From a checkpoint of a small image-text matching model.
Data: trained on drawn branching plants, 36250 training examples, 48.7 epochs.
Rows from block 4 of the image encoder of a small image-text matching model, named by matrix and row number. Rows with one number belong to one neuron. Each number is 500 + 50 x the weight over its row's rms, rounded and kept within 0 to 999. All counts start at 0. Numbers have three digits each.
After each neuron's rows are labels from the 100 images, of 14848, where the neuron reaches its largest size: "colour at peak" is the nearest of a few named colours to the mean colour under the peak. Only what is clearly more common there than usual is listed. The data: drawn branching plants.
# gate: MLP gate (encoder.blocks.4.mlp.gate.weight, 384x128), inputs 0-127
# fc1: MLP up (encoder.blocks.4.mlp.fc1.weight, 384x128), inputs 0-127
# fc2: MLP down (encoder.blocks.4.mlp.fc2.weight, 128x384, transposed), outputs 0-127

gate.51:491546464595360461490506526461513460480399523531501504518523576533522443527485549476486551479489523476471421435453566530458494474513521539528512392573502403420524468459525647446520473508536543576492530476388522529494455478466519485508557489532545471432432511551497508586458453410435547421537493473462446507470436568505515514553509485524479509528636599507393432460478442561493411494492
fc1.51:512433473458618528452541501583507506531472469503575365440494511587502408452589429432452542563503520463504431567484477518586501510528483505499560491475428494557522601543507453525390522544485588504534438555551533514432531559521480420473474593494496456569470523556531520469458467506384549523564439439521464456498537514488476548517446455513565449493511567429449514436502493473486455395586
fc2.51:509463586465465581578508533479552526440476525434484451570517477445498418513407507484555530523548513569519550505528446464456428565485597420428525510520441510440450525458513528420471502437530541584575476476475510529466519381426464470524419542499297516562493443434447453423538500521561462518600509541490454468529447524471458516497598505520471480526456486546502531457481418454460521443485
colour at peak: white

gate.282:467455510530537721453515506486389465474496495527425567408508531496511532517491545484517525472428500552522486461536450521523534516484556424537558508462516552522451506471472582483479503503434570460438428366525490524488551451496529442524488500563458559617589496500469446491486428536547406542498470496544535399515466575474477553529532554449401550376484475487526472535472512482493519465424
fc1.282:479481494526496478489502491530504433481486467450474459563465459529472484435570513532424503494477471559491471511487464458503512483552562613535459449491514537539539483432451510503489491438424530467516431433495406502475481514404524438460544371598509505466553508460483559554502389441444543452523493406424546427453616554634412545478522493397432453490571470478451612443470495520518502568428
fc2.282:424501515581522484446488449488546517462378464484500440452553476537540439566531497523668540566458578445593443511530499482494555475516505462437457528528437521510421580506479496577525510495568500456519572521534477508408533501554568565495560484539659541451516583496490420500436501526504449453500515520481479485475502507561466408536542529467550564448549418506564447414479512454518418577479
colour at peak: white

gate.309:625486465523477496561483555536565460445429513453476533494476528398497358512441483501495532516490540561526478554522486512485512553529550425534560575455466512367466464515571517498473467398451581515440581497598497524454593466454524515497528610499516577410521493486460529384547583442542567442429546453452578525541468532401459541469535486496512492552523488469500472530493575487540549507524
fc1.309:433511556492524536504522502383421458484501525531473449584477504515496634473501487526521473497487408446543526391416557536415464452496478539498486387477558467569511440504412554488492547571597564496506427470440499508541465581457498494519540492581573446422423503434521414588496492515469455526507502493534488560478579502550502488524432400582531480493533465486452482394464395527469446520475
fc2.309:539531476571576599480478492532551520434491465500491473457481477469565449471379596498508422523537514540517452491516521505481529417432480595537517516499416424467423512490468524524495548505506462494492540528509534504509533405614501602573532528585527508564454399376501544474490502502541480433526506551462580506644522509534489508545414412509450525445533506546480507498566447420412544454419
colour at peak: pink

gate.258:441440521523448463512474492431443445527424497564444517577506453467558556514481565497501571503503527380530550516509442534430537538462504466526504543527479482512468532498506505646471461551442530586552497423524481522487515474471497441469304614505525521480476514470518482576500519466502588535584431502544512451476503540474459476579479472564476478420521590523514479498486397606483566551606
fc1.258:429639519554588494460514472519542492505505464514519487489533476564429491485475488548518481437517496643514465525480463557543501509500574522460518415483528531555487423455535444352543505403536496448447513489515503579496474575559520524557576472429486431494485570618487492497478499470440468464443461470555457504648500433428503466464566480420432550549536480492490482600578556444516507527460
fc2.258:573506487526443496472408548521586467514507508497562483601483491469502505553506524508489471475433454523508567516513543455488492601516479430531449589568518662541487438529439461475492470504515546575413519564379536507533508494434557524504547366528480511481555458465478456475478535487510513480555562515553544503438513548585477620475520455552515508496483518389491423483547507423657501524450
colour at peak: cyan

gate.359:453493479579480493491506544573461443516422477452486481428484509516531535442483542486543623489541547484478480394438495539425532423460537581519464541478438549538473558515658621484498451593471498567463507588576450463513485495447564537451504493456477517425646457504500483538488551522550467518462535534483551493484495504469579447491531540504443453540380459535441449584463461438579482528481
fc1.359:425423422548538496564498457543531528413464491498538551490473526479519512410460514516472641519697445424476505515458481496500539501460440559520511579508380539456553526482498481577587514469480576456530473542524380564571519498571431539512495427504493585409553455466475488560540499481432541516507571524481584493563489413476448492452486453492454477535541520453493468518432481496463493457473
fc2.359:395555521509439526527520490632511456549504577533493482534546493401602514512447517530574428508539516524473509441527477462444473511434517505551529539525518492545552545523508494517504368565487534497481415554547482579522487445432658496471471434456552587487516502534454440491431477477506553503564436418512543485588593547569505602557526570466414511506538499440481501562534468518436462433500
colour at peak: grey

gate.260:456557539488443454516534485487524481541542471519443448287469544524525476526476485492491564480492538510479537545485505536430605449437532494506465527476598464660570510516473566493416515488478542485478492493439474459561540515490389521588537572512559552544493536489449518490523510437580468488551542497474599430559508463508490537488580399475569469486429540533488513509546518506488487569637
fc1.260:420496406422502493551575541438497527461407499561516561525511515495520517411517602476488477482575470449448439485522488478491565481513512573501466486551497446510553427471480525660465542550539477505444535520478533449486527495508516479490413463597547564504465486406488443490491390498531472518456405650516488471522561415506628504489411552522549527498483512576562415511497475536512584476503
fc2.260:523492502566537487415471513487584527458465552529482512481455548623527434509536461513487520430484452399466408445491530496512455405415531499559510585605504553511506505437534428550491465538483601464476572574524535540588493443404500559613588528461488422465437525511506484517495529451565453493572490477492518435510468397496543509529535444592508490590541463567410522448544486542447521509445
colour at peak: grey

gate.299:532512581577466413487489496503620478478494536450552547414564481410418447514499507547548524467525455597499446478489516425467523461518616483465446331566492497502466506511549439543459522505556539485495509457433457438500490430514480500512488488480483534475557490516452531412496488537413528471491556564576391531473586513451528522500478438484588499542419471531460490553425590610569452470513
fc1.299:583546356424486492529595518488463576494494471508483465592484561524556568526505489518536494512474574539535464482571483517568455449496401536490542590527513503522468485548443572455538478495422502443455519534516568537496542534548517521487539548481489550494456543452587525533507557669559583421536463500532503577508549563494560517483514461541395485441551511439512550391517458390533571499538
fc2.299:467399576474519511574530419607438558519425516446478585480513513487439560492544559606528534452513510570502544552461456544572486492382501480490564450557464496544450575452462487526507546456475429518519518525431487537528500518495454524408485443479461553509520489502451514515573517568408348523419476514521476422472551470489474503535418525528379494478521520539581430485554484446583574454470
colour at peak: green

gate.52:461606509516470435522435495532493550524418436579488481538484504418510610483493442418423497429522501456409499528575440487405500563530457470482606623497492555546589517500561499454425548516482550426425529444500505524444497497449496424555521445506514583480510506580576474540448542568512480508407453570535499460504489496507504491511429598478508416580538457463475498546469578565557464475461
fc1.52:521415433500506605498574494456524452475558534502428513441504530628468404527520534589559558521449472500629499410440536535592503427488545512506417452490527461475416524518431472612598447481552453591559501557475507500514481477572490547486462497486413436480516445465439520458514491402511494520633538449442469525430463493473502506495529451485477566442451513517488509486498423454433530485520
fc2.52:480469413504552520553475573494483463536408468454510629500509581473508447549577571561539519603575489536516381443512440479496562499433480530493628454469446472407530515466578564559480455481527495587462584493521556512433568517532452539541449442483506526507510548523549474428488564439470365541486547517482432484573552449489471490549543532439496558425523507448491505485498490427554434520471
colour at peak: cyan

gate.187:473566421476583461533453587473506500504502439534442512482429560483513424464469600540530504506462485515443538545442497512516464514503630475485478555449535483480531426574563593427522476483470485592556524429445590482573459459477571546479502554418540450504499545511541470487587438458488472579604569457557540559504475523461486470504547474487549512550547518536403573500577400551492534607572
fc1.187:517503443629515498513453597503509484538459467500397514533479521518517452570516441509547546432542513555502438499549526480478450410517534612485477554512514478492393516403568467475418534578543520469462496513512457452465486492451524450529557456559499462407600488593524545611463544488535481470590521511491439458512557664450528470443452553529497553554458486456497453516495521453473531371480
fc2.187:509470452574472521434540423517539543568540537505395448484488485568412601544531531479531535518441483388545471493401451580546486460530501380570481489385482530533563542478511498576487545473486491502508538422414539510519627501411534564466525525470577544453419504476558445483513506424511532478488569437480577499450479510456492436555504553410462528502488559564563492466486463489548515603518
colour at peak: green

gate.254:489519511505524455521589502560470648551433434528514522460417506516502430536568446494498430558564438484528464577593466491490471490537426407490620655493472510570504517545472547449533457485538556493516553531568537516531499552532479413521472516423473583522558551512538563462455474481470468476514492507559459608418544470557479524603502617514528437515497486467465485444470440518504543465564
fc1.254:474531536486506558440448505525495468549566518486498393533530510476507490532594570505481513537361513478463541467417565490528545537495460508519438410541522493485448446477532401557501544450466419399534427444342413433444446469516532576491494547503511424492428528503525475449472460506551488458517548512543433414519443452471563528458541405491428545579466464514540437521507402462532505494407
fc2.254:497493537468578450568381472463521479392499471516435482531529498494404505436567525508484517563527480532495488402525456546557534563553608483497549473454471510578509566512448547480535448493463438501388497446434465491513538411605508503514535567539635493542493479463518468412528456588518487547483555421552483442437526568550491475430435582486458515512545513460413581448494510558540488498409
colour at peak: pink

gate.368:463611418476430526454526598443494518527483575492538547514542546396506477468430489483578477458465459471545492426452492482543606520532556496385529529531496394539478488530397550408396505544494518529458507540521515530416567527493486466457499474490479410440565553520520497497454467606502604448518524549494387509576591475442510471498530464432561454482485480479456499503448506508550523569412
fc1.368:466467523441471510473562421524551504445552425504377387437510451558587509438468453484392531472596537442559543547465449516499505433498542496477397517528573557539460475459469510495558508442492533518502508488583544479487567500497515455520566507615507433567519571547553561480481522394541500527564533452564463501538533392512543522478418451492504479444534405498610542417523515463568513491487
fc2.368:501510521378425451468545557491529582437519549553503486504454513502547534491433576477513548554472461602551476541603447460505471550437446487531534472488510563541518503513607554517548577566467557560564541539450493538390556451430506510421425479460498549508566475463503529574543547472495423502635489472470559469464507505543517461537515599487413615574510500478429491477481458535522575423472
colour at peak: white

gate.198:504392449491524557572479410511372505550413527576488478419436494546480490594473515564497375543522458566469532424499465564514601510551476486533468543474471493496433502548499578486466481460558459479506509499514559515486538337517403548476532542509499492441586583472427551507378500507558466545371507515541521498516573474530548454520508483493513540482485493462503497496449597487479549473541
fc1.198:570522495476452517533525512463504507501412491497480434480495556537513466514502619510434441499559504514517526448475574516532463468580450478455595610544467555560447439582449409542540491541479669447471468465559507533490549377464555553506436599508494432480530424462563523574559434502515515482457402520517565453595508504428516561518516502597600496522493490513488473518538458514534438518497
fc2.198:495407497503481522515484498532509502501457486407442483578503565518539542535495492554488507577495618529480519437487441538456585511507609488412454451556457480435554538532509421563512481443468505426525485528405432456545482512535515603486461526557545527506511449499497564502475579434614519463565543484304498504535504472476556546465471498524555549570506506499530518541484570442395447454598
colour at peak: grey

gate.191:488496501526535478515435459488545597555466534518508448519566506405456547545586492483549534453448469503452431590485500480509535501472571531436602549512553522498584490511517466406504467532517579558487450625544596509374527447546518437514484562440501522451496418466490584510453492485472473456470509531506419520359549574544516486504546485552519517519374521523470473484438479485462383588543
fc1.191:510519401506559508531552500509527493568535507409481484498618530484467534471504454463462523545424500472543475490446553574456459481559553480582516524488419513511582513472479524476472494502532392527548510507550575573445575492426520579390506452448525414452504469588524490510558512453474556509525498520474445509529562532462558543495440490470451469544563599508530414556459628614485500626406
fc2.191:631471468498516468488474396450477489488432493497472502585598506397508521404513614499561450549484588589474577507461577473567552445503446531513469564490457449444378431531512480500438554488491543530481487471539495468460479527566484413539458528525533473448591452487501467463504520448458457450546553501387450489460487510449529469393492472467482459565439526587545551479518521479591568550537
colour at peak: cyan

gate.326:498569411467567545500554483544520495588558531466479517437508521415557534420474544556518490521658474449504487525429486595473436514477483477483446504525428581558527503452483437414565418597519534565448473420509546455484509521593451570494509544499501451443489559486479433454542572474472479537530523516472594569489579492507553486393455527496431446535522541427465418438548576527548497498558
fc1.326:461575543503582565504500541452452460620431485519448536507624395494473501480532502441540418455518427401533456556483431434501492499456528459457494499465376503506510506445533457469481543494473539523535428484501503535492559522516516481523483405559493562477559535445472568576428501466538510495454460542526585453486489506474612622490462522542414470486474534428488488442483606538475437376458
fc2.326:478525461551552505474509583426475505545436428614497419539569516492473543519460414434495549482498498631503573437541542557479561471542553465497509495529479494594472462511383524522578421579508517558482481485623521512500585539461454561479479436484400500512560530482417470606516576553398532526516503416500451508462516403443488536506481501594441510453474527511560544500538479496551451482483
colour at peak: green

gate.88:429460506493521486551502534490518484544386484491448488544484470459463596509543491513455458454619468530577469484575496515485481450530499455510470457561504519589518505420509514442538551495527499488495480535461553564438493524389398478554499433542513456525570588533456468534540478454452395520509378486503413469404572548486479503393612545535398511501485529480479463533373581538499538546572
fc1.88:615549492557512486497511466463532459458527572510612525471499387475502470506587501510522501490377522650492518512431436541448487561448464585526472482453508538533506452445521546460486507508449554532598382465539553505511486417540548566574539433521505496394529430534491431514584519477422499534406536421437537445557517521547495544528507419447500458440461501539482521518521417437460510500482
fc2.88:476528499462563425416487592474488429490500419521441516587452480495453543437526474510522551558470490482501436493476568528506482475518483424523546555475480458437431527537479475592499490557526578506491513585486523505347548587526513500481503570489510523461416437476540475451493433522436523551443524380520457571456387495441559467477414559436637446459475512465555601522513481541522460548443
colour at peak: white

gate.72:517457441414473534469623473457464493458525516495412527595420513480508576424470573481501458476499588463543541566508512516548492538465488420493519475467520502505570494574453514440624519442527493482480467482500530448530535528543601440502521462432572460579492487582514490522648488482547515559507558583515474455464567495413395611563563546551531492478449524494545468571478392459479514492503
fc1.72:553484470508496580521530468462546426572444475459420507529492475440438573424440486517457569519447433495526544464398532552558437521444429537534484494445540455509393535538476523484450436451549548515584429463391442539486486517490600509524480533489457476502461472523628575470429560443560537483519388496494485431410551483540482573521478470543522427503457403489462537541495484506508560375488
fc2.72:536547426466473440531447497505349580515472535538561473496447501541465551450440483485567390501475482396476501547499489510506424504510436482539492512466531387522483446485427456507520415465485495507553472450585398567479478519537487455593543543531403464517472479447538643556458606517601523497468506507514514516485440462522503525432491557561448427482434499429499582474488460488494517476390
colour at peak: brown

gate.135:493470514454545492558441565560475481525557490452592485423461518508545438493525498494569559462457495386544478545510443477421607538570555515410516393562551417462553386525531468585485471420431497429496501439500549483507444466558491512441552525536475476552591536542554403528488490549455481601566508484475440441491481463462473466466565444442477528506444513526509438616557534465451469565486
fc1.135:512405469471488476574484500537430497630498549425464489441481521461519526430475473481518453460534556466497456417514572431552513595475403597473545403510576465534486475489573551482476529491562453556387513466501544453502421438507495512497607476574417527479577515455561516432522513482378582525432453493518555454447482478563536401543506587526500537494413445504500497483510513521452456549529
fc2.135:374458502585505575615416459475510560438461446527471461532544556497494470549449470484464582521527560639432377450449571482497410484464439461423477466572473476454451492467536513593498534556480518585521534452510509558384473436528504482501471485488536584566514541585505480431536547549488495469436533446530505534505582444508485466471456448479462546569431528535467483464521543483484468410495
colour at peak: grey

gate.256:452481515532467570514559551512436547460485478528512515519538395517489515403500555441419536525506497443434549512488519521518460436486521576479427482530530578498435530421468608499548519485500517584362557421533422478505494473515481467488699474533528536465527481454534423475460535519469421534570447527540542524463498608525509495492614558429441500555564508530416503523554463512509514423532
fc1.256:523508417507609511545510536461583551540556504402529475541482526585525568602462584516518486544490414471585426563512544536470534555514517463527535547423383467552515529617511418426465524500495454488537490530475576500510496550440509521529485506465495498527455523472520438482515539393631496454487478490420524459507514403442467479537529420467519437507376500467589507539487558520583462564492
fc2.256:504588478398526458509468615472411510532489453470465470550556499582526531526571506577498561494531516520447500468569511497514472583477499557508398429536533522450493452502475519500501495506436483559533542525460485540566494475488503436448474508441490544543540446496577522431545583543498609518465540526547431533535372408575608526515543478449493493617537445582567545521435558416394478511535
colour at peak: white

gate.35:502515567501597426430589530487498455405596482460458526494539419532534510449550426586531532523406471382490487531517585493462522513521491383406493432461468497509473456388520436501404466445517614515488496456468453529579515406514534478382514546533475480454535459519502532452486591436539518538553490431489490455522479504469509533580512574513512513600545513456512523508529523431439485456465
fc1.35:462481479385535540387497416519527540519506489534515545511558409536483505506470407444555479439484442540619492492437549491396460525443486487533526497589538543549464465522483545539501476472478510528506483574458661448496466504409483516476524541417566501466495471646491495476419416425522465487476472559487565571516508523532425507556510579492555431621547498478519514501484486455487536417469
fc2.35:461388504515469495442515437526459462388469474464424451523497555500513465502531375503519546492508595450516458454543410495470511482415551601610489493469482493524590476490444517498501431575477499489467490529540590583599472506537554514579460467587496469482408470475428426465503526478463600431574442540489459529528503492471436517493470546546449472525456466559551569457552363495555502535500
colour at peak: brown

gate.204:546470562467481535503488471499446463500453389460482436436521513491507558503510481525543505460508542572520494461615540491510411508494331458541478567491458480538488449398524375546571499523525489503573589448505547491407416422501517421552544480523553423435573589477514613483478427452488543586499424504517487515549529463516500549557567522549531504508530523503471483468485545487587433591506
fc1.204:480384495483518523568451483453485525438465596544467454453527540479466472512538495569496422514450473461528526390492471409476438455494464494466428457376485506478493573514509494449507535603475527566508476464535491623406565470446488531507474521517484522514542535542546587501444546478448607548483507451455397559526509494497507539523470435601478526394512501440515496564551612597603477494460
fc2.204:539536525505565558503418634562568501595490542466551492492539485491479502476474423445540585495474607548434601500452490526508596505420545543424629528455461524473461579492507490461439442469436437454520578509570484533598520539457565445477517493451427480477531442614492507529486548528524475507530515449525579479511542559524530521484533526504522598420540538433450537470479387517532464489458
colour at peak: white; cyan

gate.33:440640524464480511466561455623525490479508486512525569480536460465573546531388519469478453480546397475520439496451456451557537580515520450404517465413430573459520505449439482552577538495558533539548459508548517475465511470495580586431591549431450541532519496473494394557483462495409578547491512493525506557520484519480461544490477467596512566444457527437491511486553566595501498506399
fc1.33:514454600509496533506456415375497463601473510497415550426500499501600546455516537546587555457506470530468405514510488419521579501501475492473603510406469539507491521600544522433494549415562490518521478450472536484531453601549530494455463403539484584560492461497467562560485445489456547457479535448592535497448566446470529566540495491513506537556513508468478528443487592557510608526401
fc2.33:469523513538610412513547459433473487466584551513559567502526489539453507524562525583469494524508490386457513453577436452506453488391513509441527400494579453561565581473479535474576414514455580518561408491480625525501517543443437501518507541433481544549527466457507487510496430505526498461464549486477506571474468498425434523484569521541546419512477385557538369552509485500501571515533
colour at peak: grey

gate.369:544474467572432513498458557563467481509504475554427483471514525436500438517574433513554471485528480502577508508529527562463438541452577456503511581438482472465427498455496587445477554641551438526448509552458459527447552498476525555421537504511427656508541530556479444451495440553530612573473536489478482535544534477445439458514584449472491482587466437516398580530493445393484490519435
fc1.369:520488616394534590478466459606545395427459440493509498517546449506633486465506534505540541517525587592461568490671549539552528508430544582434458464494501517499453440462465475468555536462491561553567429513564521487453447442504412495483509502449454471524575467525506548474495517400453472570567464504530519502546540463549479467502477461517482456493513461482530495487535509461419603570475
fc2.369:508489486467539536495434546446526531441490495460567457442606533459524499500475456489541510471481477555477494428502490460583501401416525466440505448541461482565463489522614466452427436436463485495533508515439448588454633462303581407466503505499464548446543512422525494448453590491491531568518481501565548471503435516514464496481586443550461551504503511429471522447428497487494550400486
colour at peak: white

gate.383:509552554549523550548453475518490550451436471439491481409517513451618437535603507440505506416513476486556473528466498427513516477500395559552499498522511494560479539525515489493511498531426438562409493483404424575553529554590570505486457643491485507381529509380462486522499483448540494543469593461471429541538537540504471523418438556465465479522525525510548553505473526618398498466464
fc1.383:491484459374514537477450464511492414477466471602585522661470516545470573509463491463532521599552462403460473497512491517476463517459451499499507484484526454509454483461582454535515533450548484576510501476507451591498506446451498534455570465483564510557473523491519524551411474561534542380418486531548534520500460489638536544585538529535431444461420490550472448514623473443442474424489
fc2.383:554519516540444608581598561544483421514543462548489468413464528525455580510436556552436469528468522576465483415461549456507537395505569494512537557545563522479469458511459604533532438519606518475450551525564457492521505509514494554482399411466558491539439429451449476485477517543586485483460484442501497463572492451470552630555561498460425481393571490424520512563469511477510495449520
colour at peak: green

gate.83:529495498388525527518505538388422621475581533498471440535535499475570514451584452446482539506474472473480451442441484496461482512467454401485546509537493520506541560574547534495436466521412435535499492545474576491457577540448526482517515544503482491510446543568560517525407485516597457581514431424492435475550538491556450546524485528467470484416448562605367519546553548575418413518537
fc1.83:559478433487473562457531474472549488490469435374533530495431459512517405539508521612573496480405523574443537464609532477527491479450436476457568389503453504465487478443519456488565555562534601479474575482549397470480560578444510508559504430450573444490506505559467528614518432484539532522524495502526518516506466541506544552545515501535616630511552482456601468510537484481535541516461
fc2.83:443493626592506607540434487484481557501511451495507457536521486422539459463477450538479540484554486473463517471503529506474571569622545565564474470581574617517457545460615467508577496417536437434462481623476537556553474471513463571431527446496506536496481463488532555543494553427537454523574517468459488511511514370502411500476538503562508489443422393506553506536504506437467469499487
colour at peak: cyan

gate.132:576508542532479524430501465466398527420500469612448595508516449440598521599513460538498519451558473589472558504505455539509517506509433515559429452516447475527465470416458347552534490427390532480527545486448479501554452538483404489430490511463480498489545466469533580573467496495601427493535519499488514542480369518443505427549534475561461464426495469515505599462493482528523553442530
fc1.132:491454501530457526526461515485562446488536522426534476455519459575420583494395524403541513508440464426467498518502513539419531453542624504507517518505486499513549484597603611462506438592588502410587495436514516568513521480551601498475561472553576475468477475555497546518424444491438480483400492468508549453491536502491496536502456565479653428458540495483502469508496473519474549407422
fc2.132:489443586611540496536434455557509530499584490520490495506424474459593506481446487559473519464508510507469562471588366476521508520465446500534511554492596487472609391539446437517459631473447530489502435518488559533518504602600452474527517543464482566547457528530470559505523565464522471466432410525463533436469569558506457432499495487438610500557511417474506567474553498525561442443509
colour at peak: grey

gate.100:412563474470603398448459551487483544521474523475669610514496519509586475513565455548377436521554516395618516514476467503465543537503549399493493485440494507519397454491448477541530476578470436558425422501447595447527501544495486472555546489551500486439510484445477490425568551498537515521468526574514533564516530505579586497546459509508522495497526479555460520478544486413503484518461
fc1.100:506477435490468495583528613560434521480454542485419480547434521506488547516483531437498517518385521480523363416517541470558466481478523512518559505491537561571464523481471450539562563443589511542522479418492536433576461393487498438541575585481491418429586513585509554555480401467468565531524525512489442473475562504548502427488469468566457403515479529496539471509521540533634551493454
fc2.100:465512417483475443478425427439489487478493549543477421335485488387569518450470417512465530410476563553575472520462422460488375437435505534500420462484514572557441487427570539536514454537556582544492555556468562578501516535453423513508519521558419549500494527429466539482523453518490536553537523517473655560508527424574479543533517537521448540510486501490489520520474546512497522563494
colour at peak: green

gate.2:511532516511394399477551567365599555478537590499535515481474475487505608581531477523555506517465522503447524559477563533632485439552437454521568531492490515484402471524532422525588485472448440520404485403584500536615506517453481528430505538452496519479485548606460491523497518516484559528468499590446482492459459525448518431486579517543504523620484498492539482516557468432496498499549
fc1.2:533509529420447415502478571452499509470502485552578537467473430513565534512496480429530554543544434491508460541502575572593471469602454450477589554545445420516442518497444510533540479445580496398533542495484494508542522524469364524563502538462496497498471547635565514587479497488460587599499479502535504508542496516423468486491504442475560535485469525528558486478437482292493490513506
fc2.2:551541491497524530488492522503525494577453550485535496584514534526595439625411544560543522441479540525440523484453504515409471338554489483579461512433483499552528405480506540541472538510463519445520594571529493556402414536530525491518607451554537434548482486603500516526547438453500512449511468470501567484478617519601447400453494472537490573499469490495472485554550511443486497455576
colour at peak: brown

gate.139:481531444517470473457640524597522454443500598477514476501452621468555487511426576401500478420559484428509501556447568523468587558487442512460532439474506395494452624434447518534440549536539421515515451594515538437449507555462528435511475558414530500446470447473533454556440503451527484482454551494517490548484545501439446476520500485531511440546486409527489493577495499502413490577427
fc1.139:479562520457476397566634527524534482346551456485503485616460509428476536515502558512464450561467543445410471501446521476478515511433445522474532426488407491452447549442582504480499522438528409471444494460493469470540520465514485473573483567495552470518565497553423476437469507470462398601574492482489416536494469452475422488513507444570483480556473575438439488514437530524486592564558
fc2.139:470475439512413622537496499483451458439378539472425480501419589582456434553472530456451459473594512532537551484511461475492554502577528406470508485548482504471523487570450577522453524473553607406517531532574493460463472520485531477543500535550497469479557487541484455517445497465491416589535560487592520642487539454536578481507561418575454569507532523539499422574471517457456550511531
colour at peak: pink

gate.331:484573474487467477460517505479427532442485542615574518480533575587515504446546514480555578475480391418514514528481539488472512416528456461432555567503546495455483522538403462521518450445390525524508527416386460541392617464511430524485482430488485534582488541454607518555472514520535454420490446395481601471498593500527503491540477573537534473443479443449487491493518581455506513521520
fc1.331:510536494526494554492479459421598571480445509490513575564448521436495460606413508558440442536391452516463535563541600507513467615479588657443490453500570520520466543526534508499492493563481470480546533480453515485511524501504516551588393469549490490472471399545587480608392518479488506497516500559526475588488527507444496513484563493488492464556561551461499514593466401507432510512499
fc2.331:546504512469544520515483454546513535538495406406654415432533441475516448491481499543633494439528495492552471521500457491514548405529565534505493446506546385581508528598552515525541526472397462492426464517520474477479515562530461496494615410541473506444480480434448494490485518456488528453472488524478533458474556499485427478463508521466550495457520368568608589591476474440567538442506
colour at peak: white

gate.81:495556406436509525519466564540613471547486482536523495511580449498533500492501460563550600414543498543539540484445571517468544454511462401529514414508474399545498512587543513423476491467451500514561655454449511554567546533526452504530533541410508523506392535529469550499529473485450535485595481466580500502455524467598560466514463530554595527509482531543408468465547567458434525539592
fc1.81:493402543565473542515497503527443528487453502460502428503459520452518454481483565532431500612472478395495537427450547564503396492536405568484474492529408529529503516520545512541459614547421447433477491539532494485433478465490508542403542548577432534409602494535576471408449529514483592445435551495419510500518523535441572532473489478560560496466471465424525485497636559480547489503542
fc2.81:500492506532445510441518523495503463529553518473557492517489467475475536444504481434501464551461491510528495502538497509490389558433528562520568581526536560543551526494489508542621472502541539393515648524521607515442491502423537476369529521559453510521503522478489498542563516529518513482531524501563451576500474637538419448442478608468471520580537427499578598610445448456511562434567
colour at peak: cyan

gate.341:497476517539509516518483503599587536539563442550519518491467507483499448546509481620472556544549460556544513565431515551529516463515535513462479532511473407405504528395522492480555464444513549559518576439467538469499453541475523521533569434538506501485421473462465452627464635446421520441486537470583625516500429586501450506460495436498430457566458527466493576510493499391454523619518
fc1.341:513425561434351468438479448465542421538448438467376405461516544525468488484518491431522549483553519458482415587503501466481510633376536421520547488511568505608522533534514523477493412492482501592511505415487486571470548439533468506465520439581494483533445468567503467455518465462454508521489467481535536435464506518504508429507553412431444497522505560492567466537508549609550538484534
fc2.341:513422545505472478509508454383465418444541436520495487465526503483538401511590562509569526518470436564507418492542455474445652526542504538506459472481568456511455531458550565539514568521443580442417466429483505507580456563484419407561423557512423612438520543486575476474561456554459476514427494538475497467450496430487494432432430455519447497469427541526530506489448510408500521521498
colour at peak: grey

gate.281:526552475403530548556487509599552351496523539490426497471443480500516497449487486543468458398516465542556490503419498487427505542565468450512465618481478574489575449534456511449595472492497535483548568474426466402535470432499492459468586515449490482403495479445459406494589482459501434591473517523472406560529539393515407426477543461506503472455539546550551502540516500522550437522549
fc1.281:516542549503511464509504533502574416600505497495496564480513559461487503503375575507452556483492518405407518483505488528460548536519586399566477556505487559552448461476449491480506371377459484541435454437443501479615466570526494460450465474541499561496414460495545475430613499530430445597513620546487508434527549468527549530566479457464498546509545441531483485520579490536527515558468
fc2.281:481501558489401477556495591398472533382443463468522448470453489509473514520477394538524450467553534436474448446528579452500396477498510427464481476444498515544568507598499455494525494559498511447484546533518513499503560528478521455506531467545522449486512507506539575497464497636520476422477470489461561542470490376512577442496628459445534494484509441442352518552559553517418500578572
colour at peak: green